{"encoder_arch": "transformer", "model": "encoder-decoder audio transcriber", "dataset": "babble in 24 made-up languages, each with its own sounds, syllables and stress or tones, from a formant synthesiser", "train_examples": 39062, "time_shift_ms": 50, "n_mels": 80, "hop_length": 160, "input": "log_mel", "spec_augment": false, "win_length": 400, "tokenizer": "char", "vocab_size": 55, "encoder_norm": "layernorm", "encoder_norm_position": "pre", "encoder_activation": "gelu", "encoder_mlp_ratio": 6, "encoder_head_dim": 16, "encoder_fused_qkv": true, "encoder_bias": "all", "encoder_qk_norm": false, "encoder_layer_scale_init": 0.01, "encoder_parallel_block": false, "encoder_inner_norm": false, "encoder_moe": "top_k", "encoder_drop_path": 0.05, "encoder_num_experts": 16, "encoder_moe_every": 2, "encoder_expert_mlp_ratio": 0.25, "encoder_experts_per_token": 2, "encoder_shared_expert": false, "encoder_subsampling": 4, "encoder_layers": 12, "encoder_width": 192, "encoder_positions": "learned", "fusion": "cross_attention", "label_smoothing": 0.1, "decoder_width": 192, "decoder_layers": 8, "decoder_norm": "layernorm", "decoder_norm_position": "pre", "decoder_activation": "gelu", "decoder_mlp_ratio": 4, "decoder_head_dim": 32, "decoder_fused_qkv": true, "decoder_bias": "all", "decoder_qk_norm": false, "decoder_layer_scale_init": 0.01, "decoder_parallel_block": false, "decoder_inner_norm": false, "decoder_positions": "learned", "decoder_cross_attention_every": 1, "decoder_tie_embeddings": false, "residual_init": "none", "optimizer": "soap", "beta2": 0.95, "lr": 0.0036, "beta1": 0.95, "shampoo_beta": 0.95, "eps": 1e-08, "precondition_frequency": 32, "max_precond_dim": 512, "one_sided": false, "adamw_lr_other_params": 0.0027, "steps": 5900, "batch_size": 64, "epochs": 9.7, "lr_schedule": "step", "warmup_steps": 1180, "weight_decay": 0.4, "adamw_weight_decay_other_params": 0.05}
Rows from block 2 of the audio encoder of a small encoder-decoder audio transcriber, named by matrix and row number. Rows with one number belong to one neuron. Each number is 50 + 12 x the weight over its row's rms, rounded and kept within 0 to 99. All counts start at 0.
After each neuron's rows are labels from the 100 clips, of 14976, where the neuron reaches its highest value: "strongest on" is what is common among them; "lies over" is the class under the peak. Only what is clearly more common there than usual is listed. The data: babble in 24 made-up languages, each with its own sounds, syllables and stress or tones, from a formant synthesiser. In brackets: how many of the 100.
# fc1: MLP up (encoder.blocks.2.mlp.fc1.weight, 1152x192), inputs 0-95
# fc2: MLP down (encoder.blocks.2.mlp.fc2.weight, 192x1152, transposed), outputs 0-95

fc1.256:55 39 48 34 52 77 46 62 60 34 57 43 73 46 42 70 45 28 48 60 39 54 44 47 53 56 60 63 51 64 28 34 54 56 54 66 54 65 23 42 48 45 51 74 60 40 55 53 55 37 43 51 48 49 54 40 49 56 59 52 75 54 65 42 77 34 55 78 43 29 26 48 45 58 45 52 55 61 45 52 45 62 54 29 57 40 52 37 36 52 40 42 44 62 64 54
fc2.256:24 57 47 68 54 60 85 58 28 35 41 44 38 39 47 39 42 53 55 44 50 50 53 56 52 45 49 38 40 37 45 52 56 23 58 45 42 42 29 43 55 56 49 48 58 44 82 34 45 37 47 31 51 27 52 54 51 77 54 64 40 64 63 40 48 65 43 75 46 55 36 50 54 59 52 84 49 75 48 54 52 27 44 54 73 60 50 40 53 63 52 71 69 38 51 42
strongest on: /t˭/ (57); /t/ (29)
lies over: /t˭/ (37)

fc1.382:63 68 59 38 48 58 52 35 61 45 57 42 48 56 36 42 40 58 41 34 43 61 24 56 59 50 42 52 41 53 38 58 30 52 40 60 51 41 46 44 51 36 56 51 34 34 44 55 64 53 69 35 63 32 29 66 45 46 39 44 59 41 43 52 51 38 49 39 23 63 52 55 50 59 38 58 37 54 53 61 52 30 65 70 38 57 51 42 42 60 72 54 61 49 44 63
fc2.382:41 48 37 62 46 44 48 56 48 75 40 63 51 44 72 41 70 33 57 39 63 41 64 45 46 37 55 47 46 70 42 36 46 28 10 57 51 56 51 89 68 70 46 41 42 48 46 41 61 44 42 44 41 53 55 43 47 45 45 38 65 53 59 75 67 67 61 31 57 50 30 36 63 60 69 35 70 41 52 44 45 41 55 57 48 51 33 46 65 42 34 43 41 43 56 31
strongest on: /p/ (59)
lies over: /p/ (46)

fc1.648:47 31 24 53 54 50 63 43 34 36 26 53 36 46 49 50 65 29 40 78 47 42 60 54 64 47 48 47 47 38 47 74 47 44 64 66 56 45 55 38 51 46 58 54 59 57 29 37 37 58 34 58 50 65 50 35 34 30 43 79 32 48 61 42 43 38 33 31 32 52 66 60 48 55 40 57 35 57 49 46 19 41 52 51 46 44 24 65 39 75 66 27 55 67 51 43
fc2.648:36 57 36 34 40 43 52 49 67 64 49 50 67 64 25 44 38 47 47 61 57 36 50 43 64 54 25 49 54 37 55 63 25 75 57 43 72 47 53 56 32 54 66 57 71 69 41 52 40 57 53 54 56 47 53 26 58 49 45 47 39 34 46 51 62 56 56 59 45 52 32 50 50 72 42 46 35 50 37 55 60 60 74 59 57 38 53 60 41 53 42 56 45 45 49 62
strongest on: /p/ (40)
lies over: /p/ (27)

fc1.147:48 36 51 39 43 67 50 43 58 54 31 41 69 58 48 57 40 51 52 54 35 58 54 53 48 53 53 52 46 84 36 61 77 56 44 54 47 51 49 44 54 33 53 56 51 51 49 43 31 75 57 42 55 53 24 31 48 55 26 27 56 22 58 49 57 40 45 83 48 62 47 49 57 68 52 57 55 30 34 50 31 53 46 39 50 50 71 52 40 42 54 48 38 62 42 72
fc2.147:27 48 44 50 61 56 31 64 29 71 20 58 45 42 63 33 41 45 42 70 56 47 38 63 57 59 64 31 37 40 37 45 60 39 60 39 51 46 40 49 46 50 49 52 39 51 76 61 37 60 49 35 70 32 47 55 46 46 44 53 65 79 59 47 45 66 57 69 56 62 63 43 21 58 42 49 56 64 57 42 59 60 54 54 57 59 40 53 43 50 53 56 70 52 66 61
strongest on: /ɹ/ (39)
lies over: silence (67)

fc1.145:51 45 58 42 47 59 40 44 73 40 39 49 56 39 48 49 62 60 37 53 63 58 49 61 39 57 63 42 69 44 36 64 42 62 42 47 51 50 48 45 35 68 47 56 70 44 73 70 51 42 45 47 60 73 73 47 66 40 75 41 71 54 33 62 37 30 30 72 39 47 61 34 57 54 31 53 60 59 42 50 34 65 52 39 63 45 43 57 48 39 38 38 62 30 41 57
fc2.145:50 46 22 65 45 38 51 46 59 61 49 63 61 33 63 47 34 47 44 40 59 49 58 53 40 61 56 25 43 56 37 60 57 47 48 61 62 31 50 49 52 44 50 69 48 42 38 51 46 51 36 49 51 33 93 42 56 46 42 54 44 50 48 51 38 60 69 89 48 73 48 34 30 54 53 85 72 58 45 43 66 57 53 27 76 63 48 52 67 48 54 48 54 67 44 59
strongest on: /p/ (60); /p˭/ (40); /ɑ̃/ (32)
lies over: /p/ (52); /p˭/ (38)

fc1.606:59 55 40 45 40 77 49 36 37 45 24 54 57 59 60 52 44 48 45 64 48 62 51 60 52 38 65 28 56 48 36 52 43 55 47 60 52 49 60 93 35 56 33 68 41 53 52 53 67 29 74 49 39 60 46 38 57 28 61 49 60 74 48 41 53 47 51 71 38 54 48 52 43 54 63 59 65 35 58 55 56 65 41 60 60 65 54 43 44 55 61 35 53 59 54 51
fc2.606:53 62 66 43 47 26 34 43 59 44 42 48 73 41 55 20 53 50 36 73 46 75 38 57 61 32 50 49 64 63 23 52 39 76 34 51 63 55 33 59 51 59 56 41 54 39 38 55 44 55 40 54 34 46 54 46 60 35 39 48 29 62 44 62 36 50 51 64 55 59 59 30 52 53 26 45 49 44 49 62 47 16 65 64 48 47 54 48 57 37 55 52 42 59 57 44
strongest on: /tʃ/ (58); /f/ (32)
lies over: /tʃ/ (52)

fc1.135:51 57 33 55 37 67 64 41 39 45 68 54 45 44 52 58 28 44 57 51 46 62 34 48 99 47 55 51 61 32 40 49 36 61 44 59 43 56 63 57 54 66 51 50 39 50 45 41 45 40 56 44 32 55 44 46 73 11 25 56 33 40 35 42 57 59 49 47 89 38 48 53 69 53 52 83 43 47 51 40 42 45 50 49 56 56 35 33 60 46 46 38 46 46 51 55
fc2.135:58 59 63 43 59 36 34 51 53 52 62 48 47 35 68 59 40 74 46 45 40 52 20 49 43 50 41 45 58 44 29 57 51 58 49 56 64 49 49 58 34 48 52 50 61 54 40 51 53 45 48 58 55 30 41 38 48 46 63 61 40 88 30 31 40 32 66 37 44 42 51 61 44 37 65 48 30 43 38 33 37 52 47 59 54 67 48 47 43 51 62 44 45 52 31 46
strongest on: /z/ (68); /ts/ (39)
lies over: /z/ (62)

fc1.136:72 37 51 55 56 73 71 57 54 49 40 66 67 77 62 56 42 40 42 74 47 71 59 50 47 67 70 53 37 65 38 43 66 34 68 53 49 42 39 56 41 52 59 50 36 67 55 71 65 43 40 48 33 45 46 34 45 48 61 63 39 37 55 50 36 45 49 65 68 39 61 41 70 41 50 74 57 54 40 63 31 38 61 37 67 36 78 50 43 44 53 50 55 54 58 42
fc2.136:42 72 60 54 28 63 51 59 46 28 62 34 56 13 41 61 58 53 40 39 46 55 71 38 60 46 64 65 44 49 31 42 44 68 57 50 41 53 54 57 33 49 68 54 30 49 76 32 60 55 54 43 53 51 52 31 45 45 48 36 30 30 64 52 48 70 38 63 47 56 76 45 24 46 66 67 55 50 39 42 51 32 41 55 43 64 40 58 31 53 64 47 54 57 48 45
strongest on: /f/ (50); /θ/ (44); prosody: stress on last syllables (43); /u/ (32)
lies over: /f/ (49); /θ/ (44)

fc1.663:49 50 38 68 26 62 61 31 49 60 71 47 43 55 52 48 46 22 32 63 28 41 42 51 93 43 62 33 57 39 40 41 42 43 40 62 46 51 52 86 34 61 59 28 42 64 72 60 41 64 50 47 43 54 34 38 55 50 47 45 50 30 38 53 61 46 32 65 59 52 48 41 48 65 69 70 51 42 55 38 49 53 40 25 45 38 51 35 41 57 35 41 47 34 37 56
fc2.663:52 48 61 35 39 33 55 64 49 59 60 45 53 37 36 36 56 76 46 50 39 58 42 49 40 62 44 47 50 37 42 54 39 25 41 63 51 63 52 37 33 35 47 60 61 49 61 53 43 56 59 43 57 43 57 50 53 57 55 46 50 99 56 50 64 35 60 35 52 43 68 47 51 39 54 56 50 59 63 41 68 32 68 48 49 49 47 53 47 65 49 61 52 44 62 45
strongest on: /z/ (54); /s/ (44); /ɛ̃/ (36)
lies over: /z/ (50); /s/ (42)

fc1.469:72 45 61 74 49 39 37 47 56 32 62 59 51 59 52 32 43 40 79 60 63 52 55 42 57 50 57 53 59 58 39 50 50 34 56 55 53 40 66 30 54 62 57 52 60 66 39 61 35 48 57 54 55 67 50 51 40 21 41 51 52 47 50 49 45 29 49 44 57 64 40 49 41 42 46 46 36 55 66 46 56 59 60 60 43 58 47 47 45 59 52 50 56 54 21 64
fc2.469:38 56 48 46 54 62 31 54 55 45 55 25 54 47 41 50 03 76 62 52 51 39 40 60 57 59 65 61 53 56 43 50 23 63 66 60 37 50 57 62 44 47 59 63 48 48 59 67 54 41 70 51 44 64 47 25 52 64 38 35 69 39 56 34 42 57 39 49 61 44 49 49 33 41 64 43 51 49 50 54 57 63 42 47 43 46 60 62 65 60 54 55 33 50 43 47
strongest on: /ts/ (66); prosody: stress on first syllables (56); /ɑ̃/ (53); /z/ (51)
lies over: /ɑ̃/ (26); /aʊ/ (26)

fc1.451:82 33 60 69 45 46 47 50 50 53 45 46 71 39 42 60 53 40 41 45 47 55 57 47 50 58 72 29 61 40 51 59 44 60 30 46 52 51 50 71 45 56 50 58 57 50 51 45 68 58 68 52 52 74 39 48 63 45 24 38 49 43 46 41 55 47 51 50 62 44 70 53 46 45 62 66 48 36 53 51 41 36 52 68 54 55 44 22 28 43 63 49 54 56 51 68
fc2.451:48 76 54 51 53 25 56 54 40 52 62 83 47 47 62 48 22 39 50 59 45 45 51 41 61 39 76 74 58 58 27 53 70 75 38 48 46 41 52 37 50 43 48 51 39 69 45 47 69 42 55 49 39 30 48 54 63 46 40 45 27 36 62 53 37 59 70 48 43 48 32 46 42 34 36 61 47 38 62 48 48 40 24 58 36 45 40 54 28 35 66 30 60 48 34 36
strongest on: /f/ (36); muffled (low-pass) (32)
lies over: /f/ (31)

fc1.216:20 46 54 66 45 77 55 30 39 63 51 84 42 40 53 86 48 49 45 37 39 47 36 50 17 43 48 47 34 43 44 33 50 63 43 46 58 55 67 46 39 34 52 50 55 46 45 41 36 17 52 62 66 64 41 58 52 59 66 41 40 36 46 50 48 93 38 43 53 49 70 58 41 57 49 41 53 47 51 57 43 65 39 46 74 55 63 50 54 58 49 49 62 50 46 52
fc2.216:63 50 52 81 53 85 47 58 62 48 77 70 51 62 46 46 47 26 56 56 48 52 15 42 44 30 47 46 49 58 49 40 58 40 28 46 56 50 72 52 52 60 49 47 46 51 42 53 64 43 63 52 52 63 48 55 42 48 49 39 52 60 55 45 43 47 39 64 52 63 40 46 78 55 63 45 78 43 48 55 60 55 68 40 42 47 59 43 50 57 41 73 67 42 65 36
strongest on: /t˭/ (55)
lies over: /t˭/ (29)

fc1.578:65 59 56 42 47 41 43 46 29 42 77 57 44 44 37 36 48 48 71 51 71 56 58 61 51 51 38 43 45 51 45 49 42 38 49 61 60 82 28 62 35 61 33 65 66 59 48 37 48 47 42 43 46 51 48 71 50 33 39 38 61 53 61 65 40 40 54 43 66 57 56 42 57 47 45 49 64 53 63 52 48 99 42 35 53 47 50 44 54 51 53 34 53 39 46 52
fc2.578:48 54 64 59 58 92 41 51 42 55 52 28 42 60 51 64 59 44 66 44 48 60 44 47 47 44 47 62 61 60 49 49 49 79 63 52 52 44 23 49 52 38 57 43 57 55 63 44 66 45 38 55 60 52 45 66 48 37 50 48 69 52 47 48 50 58 23 48 54 55 46 51 68 24 55 33 58 40 47 24 49 62 57 71 61 26 34 48 60 54 50 39 51 49 57 40
strongest on: /ts/ (51); /aʊ/ (47); /z/ (44); /a/ (40)
lies over: /a/ (35); /aʊ/ (32)

fc1.2:53 35 46 51 36 70 76 46 65 59 38 63 43 73 43 36 53 32 32 59 65 49 61 54 48 69 60 43 39 56 40 43 65 45 59 46 46 46 38 76 43 44 34 76 62 43 63 58 77 52 49 39 55 63 47 46 69 47 48 63 33 78 58 53 38 28 63 51 37 50 61 52 41 46 48 75 50 46 51 67 40 65 55 46 65 67 55 40 29 41 45 44 55 53 83 36
fc2.2:32 54 54 72 46 77 46 48 32 31 62 49 60 62 55 64 61 48 58 26 57 47 73 54 46 54 67 39 72 43 59 47 64 64 44 61 37 32 39 53 60 55 46 63 56 51 61 58 61 56 51 66 53 51 64 15 56 75 40 64 49 69 45 60 54 48 45 34 49 46 41 28 50 24 46 63 61 56 52 66 59 53 44 67 53 38 47 38 32 56 40 57 72 40 55 55
strongest on: /f/ (70); prosody: stress on last syllables (62); rumble (56); /u/ (37)
lies over: /f/ (68); /θ/ (25)

fc1.513:48 54 59 39 72 78 68 34 58 59 70 53 49 62 39 41 52 68 37 25 39 50 29 61 36 61 43 49 57 46 47 52 51 38 41 55 51 37 31 38 60 67 51 65 40 39 35 52 75 49 53 45 46 46 22 69 44 54 58 50 66 35 40 34 36 43 46 55 29 54 95 52 30 51 63 63 54 56 38 61 46 38 50 76 48 56 49 49 39 39 54 50 66 71 67 68
fc2.513:41 39 54 62 67 35 50 54 47 36 37 55 48 38 49 27 63 44 61 59 44 47 66 50 41 57 60 50 40 60 46 50 55 50 51 53 51 35 43 53 73 73 61 31 27 58 58 44 50 57 45 42 31 67 50 16 58 60 53 62 81 56 52 58 38 50 58 60 29 55 44 46 46 32 57 30 33 52 47 34 55 26 60 38 46 40 57 57 53 45 47 55 63 45 59 47
strongest on: /p/ (46); /h/ (35); muffled (low-pass) (29)
lies over: /p/ (32)

fc1.390:75 67 38 49 45 34 55 53 56 55 43 34 51 37 52 56 44 53 44 43 50 52 55 48 47 57 34 35 56 45 70 57 35 28 32 44 39 46 40 59 60 38 79 50 44 33 38 43 69 54 56 28 62 52 49 50 37 64 53 84 52 37 61 48 43 30 47 39 36 35 43 60 51 47 52 72 53 55 50 50 35 75 54 55 49 61 50 40 48 52 40 70 56 39 40 88
fc2.390:48 62 56 69 59 33 73 50 49 40 43 30 35 53 49 32 46 51 55 37 72 50 60 47 62 50 52 46 55 56 56 51 62 95 37 51 70 46 18 59 52 34 46 39 38 48 43 58 50 64 45 68 43 49 58 52 48 58 41 74 55 63 53 42 49 53 62 37 51 55 52 37 28 60 56 56 48 44 51 47 52 61 46 73 62 47 52 34 66 46 46 44 59 79 53 70
strongest on: reverberation (100); /f/ (33); muffled (low-pass) (31)
lies over: /f/ (27)

fc1.571:56 38 49 58 54 50 36 45 43 49 46 44 76 45 61 53 55 51 48 47 42 70 41 61 74 56 55 38 50 42 44 54 52 48 50 59 34 49 53 67 46 70 49 40 63 57 54 60 62 39 59 52 54 67 49 39 67 18 41 58 53 52 56 48 52 39 64 35 56 43 68 61 44 99 48 59 72 48 66 52 65 49 61 54 68 58 65 42 36 33 63 36 43 65 41 54
fc2.571:39 36 43 35 55 44 33 54 57 25 46 68 50 47 79 68 25 48 58 41 42 50 42 51 26 24 38 65 67 48 42 50 53 65 51 68 53 47 45 47 67 66 35 35 47 48 33 56 52 37 39 45 37 19 51 39 56 43 46 66 44 50 47 45 62 39 53 38 33 34 52 45 45 60 33 57 37 48 50 63 23 58 39 54 38 43 43 52 34 35 43 33 35 38 51 32
strongest on: /z/ (48); /æ/ (47); /s/ (32)
lies over: /z/ (32)

fc1.354:60 68 42 60 62 34 53 51 49 39 56 43 76 67 55 47 55 59 47 52 51 45 30 45 52 77 53 36 56 48 46 40 42 49 44 37 20 58 55 51 47 72 51 74 56 42 58 40 61 45 64 51 61 39 47 48 73 49 56 59 61 53 29 31 46 52 54 49 42 28 64 39 36 23 56 58 56 52 43 59 54 42 55 38 50 34 67 61 42 51 53 51 57 33 39 77
fc2.354:45 50 53 34 48 40 45 43 48 55 58 62 34 18 30 46 84 46 36 60 60 47 65 61 36 39 73 38 68 48 59 54 22 52 58 49 44 30 49 61 52 65 60 54 43 53 70 60 46 35 87 48 37 67 40 58 68 37 48 57 53 55 53 33 62 43 54 54 78 56 69 35 33 51 52 47 46 39 49 36 56 65 46 46 43 49 49 63 37 59 53 37 51 47 50 70
strongest on: mains hum (52)
lies over: silence (81)

fc1.45:44 50 46 50 64 82 40 32 54 50 60 39 53 52 56 81 19 30 48 50 44 67 42 47 56 63 65 55 32 48 59 47 50 46 47 44 44 47 44 57 47 44 37 67 59 41 39 44 60 54 45 54 63 52 31 54 56 39 27 57 21 37 35 64 60 36 70 64 31 54 61 60 38 83 43 58 31 43 43 52 37 52 40 53 57 56 61 46 22 52 43 38 64 46 70 46
fc2.45:19 47 46 51 45 73 52 60 50 61 53 51 44 40 47 75 47 48 45 35 31 49 53 53 44 47 67 52 59 33 39 64 04 65 56 47 36 54 72 48 38 70 60 69 44 55 52 50 45 36 41 56 71 54 55 35 45 50 58 61 32 64 76 42 35 68 64 64 57 48 58 57 68 43 47 63 58 54 47 35 70 42 40 70 41 48 53 49 36 61 32 58 52 53 64 50
strongest on: /ts/ (71); /ɑ̃/ (36)
lies over: /ts/ (71)

fc1.713:58 34 65 53 33 46 44 63 52 59 42 42 59 49 62 49 37 56 70 57 53 36 25 54 58 59 53 27 74 45 47 46 60 63 56 43 41 52 66 56 42 25 38 31 36 50 63 64 38 62 44 55 51 45 41 56 34 52 39 66 86 36 43 43 51 43 47 45 24 36 59 41 50 39 28 27 70 39 52 56 47 23 31 53 43 47 31 40 44 45 75 42 61 48 44 55
fc2.713:57 75 42 46 60 76 24 38 63 39 54 55 63 20 62 60 26 27 34 64 38 56 48 53 54 46 47 50 41 59 41 58 38 59 54 63 46 36 34 47 53 22 55 65 55 39 47 46 48 65 61 52 49 45 37 58 37 58 65 38 41 59 62 47 60 50 50 71 59 49 54 57 39 30 52 38 51 51 51 57 52 39 58 53 53 73 22 47 40 47 48 59 48 47 37 95
strongest on: mains hum (86); clipping (40)
lies over: silence (95)

fc1.449:61 57 58 49 50 63 61 39 70 55 60 37 47 62 56 41 11 23 48 58 45 57 23 62 56 48 48 53 45 49 77 67 50 59 42 53 60 51 48 58 40 33 65 61 56 44 37 58 70 59 42 48 42 57 53 70 43 28 73 55 56 55 46 46 63 51 46 33 55 50 53 46 79 46 48 33 41 43 44 52 35 41 69 32 46 51 78 34 43 61 58 50 51 44 51 43
fc2.449:45 39 48 53 67 28 60 46 45 40 58 43 53 60 46 31 36 67 49 42 53 43 72 61 57 45 46 44 49 40 46 71 66 39 29 41 35 46 61 51 30 49 66 50 31 43 66 38 55 55 46 38 47 54 47 57 48 48 45 55 62 43 64 46 51 44 29 37 45 48 58 64 62 74 49 31 64 73 44 34 62 19 46 48 44 34 51 39 74 53 65 61 47 68 78 43
strongest on: /ʔ/ (31); clipping (26)
lies over: /tʃ/ (25)

fc1.422:49 51 46 58 75 67 53 52 62 60 40 53 66 54 50 26 56 62 36 57 53 53 53 48 36 54 64 43 65 40 55 43 52 40 52 54 41 59 36 57 47 70 66 52 49 50 59 54 76 56 50 50 47 56 32 39 64 39 39 47 51 54 57 56 39 40 52 50 43 41 76 45 42 38 57 72 72 73 40 55 35 68 68 48 86 52 62 60 25 61 56 51 62 45 57 70
fc2.422:57 59 39 53 46 80 71 45 56 23 32 46 52 23 40 55 51 53 45 55 55 52 96 65 58 54 33 44 22 53 42 56 46 57 68 46 30 39 53 48 45 62 51 55 36 57 54 42 51 38 51 60 49 53 58 68 70 60 38 60 59 47 46 43 81 53 60 62 48 61 43 37 44 47 51 69 69 48 38 36 76 63 44 65 36 44 52 52 32 48 62 43 80 62 44 72
strongest on: /f/ (81); prosody: stress on last syllables (65); /u/ (49); /oʊ/ (48)
lies over: /f/ (81)

fc1.340:40 46 60 45 64 34 38 59 36 41 36 57 54 50 59 58 41 53 58 49 51 43 34 73 70 55 57 54 65 47 46 52 58 56 47 40 35 32 50 38 69 58 30 47 58 61 69 63 41 25 66 67 51 53 53 59 54 41 62 42 58 56 61 62 85 43 57 55 40 44 57 22 43 55 68 32 64 52 50 53 63 35 35 68 42 62 42 43 45 53 45 25 52 50 41 45
fc2.340:66 65 19 56 49 56 67 55 59 48 46 75 45 38 61 57 42 35 55 52 65 48 70 55 53 30 44 67 51 44 65 70 40 55 62 42 53 58 56 51 49 31 40 50 52 41 39 49 53 48 54 67 64 41 63 52 48 38 42 44 48 40 74 66 53 45 75 45 43 42 63 48 44 49 50 59 50 42 48 33 68 62 49 44 18 40 51 56 51 39 35 31 51 69 42 43
strongest on: /ɹ/ (46); /b/ (41); clipping (32)
lies over: /ɹ/ (35)

fc1.371:67 30 49 75 33 56 39 54 50 48 43 42 57 37 41 57 53 33 47 42 51 56 45 52 70 51 60 33 48 55 47 44 59 56 47 55 55 64 56 39 44 43 48 60 58 57 28 58 52 54 62 59 55 74 43 73 65 50 27 45 22 44 61 35 50 62 55 45 27 40 78 59 45 88 37 59 52 59 55 50 61 38 65 50 39 54 44 28 45 71 80 47 54 47 36 73
fc2.371:65 54 52 44 52 55 39 54 47 28 44 79 49 41 64 63 13 46 52 57 35 56 29 65 49 23 59 73 52 59 49 48 42 74 48 52 61 41 38 43 50 51 35 34 40 58 33 31 54 32 42 52 49 20 50 45 47 38 52 52 68 64 61 45 51 56 69 40 52 37 48 51 41 75 29 55 54 53 60 58 36 60 43 59 34 45 38 54 48 53 47 33 43 45 31 56
strongest on: /ts/ (72); /s/ (36)
lies over: /ts/ (68)

fc1.666:40 28 52 54 58 43 36 58 44 43 49 60 39 75 71 54 24 49 56 47 54 41 55 79 69 43 61 73 56 44 37 57 49 59 50 47 37 26 54 34 54 46 34 46 63 58 60 58 38 43 62 61 41 43 61 41 53 38 63 47 54 44 56 70 81 50 49 60 39 42 46 27 49 61 72 35 54 52 58 68 62 47 40 66 29 56 52 44 43 55 51 21 56 46 46 46
fc2.666:42 61 31 49 57 43 61 75 58 34 51 68 47 27 40 69 40 40 46 45 60 52 67 46 45 47 34 58 57 41 53 63 50 40 62 48 48 67 38 44 35 45 51 42 55 46 49 49 43 35 59 68 60 42 77 65 49 41 42 52 48 46 61 43 35 58 78 52 48 47 54 63 42 55 52 65 67 41 38 33 61 62 53 43 21 42 42 47 53 36 43 49 54 66 42 18
strongest on: /ɹ/ (49); mains hum (34); /t/ (29)
lies over: /ɹ/ (35)

fc1.229:51 61 41 51 66 72 50 48 60 66 36 52 54 44 54 21 63 74 41 53 55 54 55 51 30 46 46 35 57 45 62 50 47 45 49 50 48 64 48 48 50 59 70 53 48 45 61 42 83 54 54 44 45 55 40 35 65 30 41 45 47 59 61 54 52 49 51 51 49 46 59 53 55 51 46 87 52 61 39 49 32 79 61 48 79 48 51 46 33 56 58 54 57 43 43 70
fc2.229:61 59 39 74 34 99 67 49 63 25 38 40 50 41 48 70 48 57 45 44 50 44 99 65 39 62 55 46 51 43 45 60 50 65 56 56 47 46 22 36 40 45 34 56 36 54 24 42 46 32 49 71 53 40 67 57 50 62 34 61 59 49 47 45 62 49 57 50 54 60 41 55 48 48 51 67 56 52 36 48 63 69 47 51 44 41 45 36 47 40 62 53 73 62 52 74
strongest on: /f/ (83); prosody: stress on last syllables (68); /u/ (51); /oʊ/ (48)
lies over: /f/ (83)

fc1.278:27 60 51 59 43 48 48 38 66 56 57 50 47 43 63 50 19 22 51 60 48 47 55 32 35 75 57 39 59 39 37 49 49 44 40 42 56 49 42 44 64 56 44 76 48 36 40 74 86 56 34 47 34 74 48 60 39 52 60 67 56 24 50 45 41 51 50 52 31 66 36 37 74 36 45 63 74 60 63 41 45 49 39 45 60 47 35 55 54 41 40 69 46 58 35 41
fc2.278:43 31 19 53 44 54 66 55 45 49 28 66 28 45 61 54 86 53 43 48 65 48 44 60 26 54 52 58 51 58 62 56 27 45 44 55 54 48 51 47 45 45 39 41 41 56 55 26 40 47 31 47 55 53 45 56 54 52 45 66 48 52 64 47 53 42 49 68 70 41 49 42 48 36 35 59 54 54 52 48 45 27 58 47 36 47 33 55 41 60 35 46 65 52 56 70
strongest on: reverberation (100); /aʊ/ (55); /a/ (33)
lies over: /aʊ/ (39)

fc1.267:43 48 37 44 30 42 45 62 47 64 37 51 57 63 45 53 49 52 71 49 33 49 48 56 65 75 61 37 62 40 42 47 40 67 36 37 43 34 42 62 62 52 33 65 52 49 78 59 56 64 33 43 48 63 34 36 46 50 48 77 55 32 54 52 44 48 44 47 53 35 49 40 51 50 55 78 58 49 56 51 37 51 52 68 58 57 36 35 47 43 51 37 63 70 71 40
fc2.267:45 64 42 61 46 67 25 71 62 65 51 21 54 31 48 57 44 59 43 38 53 64 41 58 65 29 49 79 34 68 37 69 68 57 30 60 44 58 70 54 54 56 47 55 51 33 36 57 55 57 35 45 53 31 33 59 52 60 49 41 63 62 29 56 46 44 44 50 67 56 54 40 48 25 70 46 59 53 29 37 74 41 57 63 63 48 58 46 69 33 42 53 37 56 63 39
strongest on: reverberation (60); pink noise (45); clipping (43)
lies over: silence (100)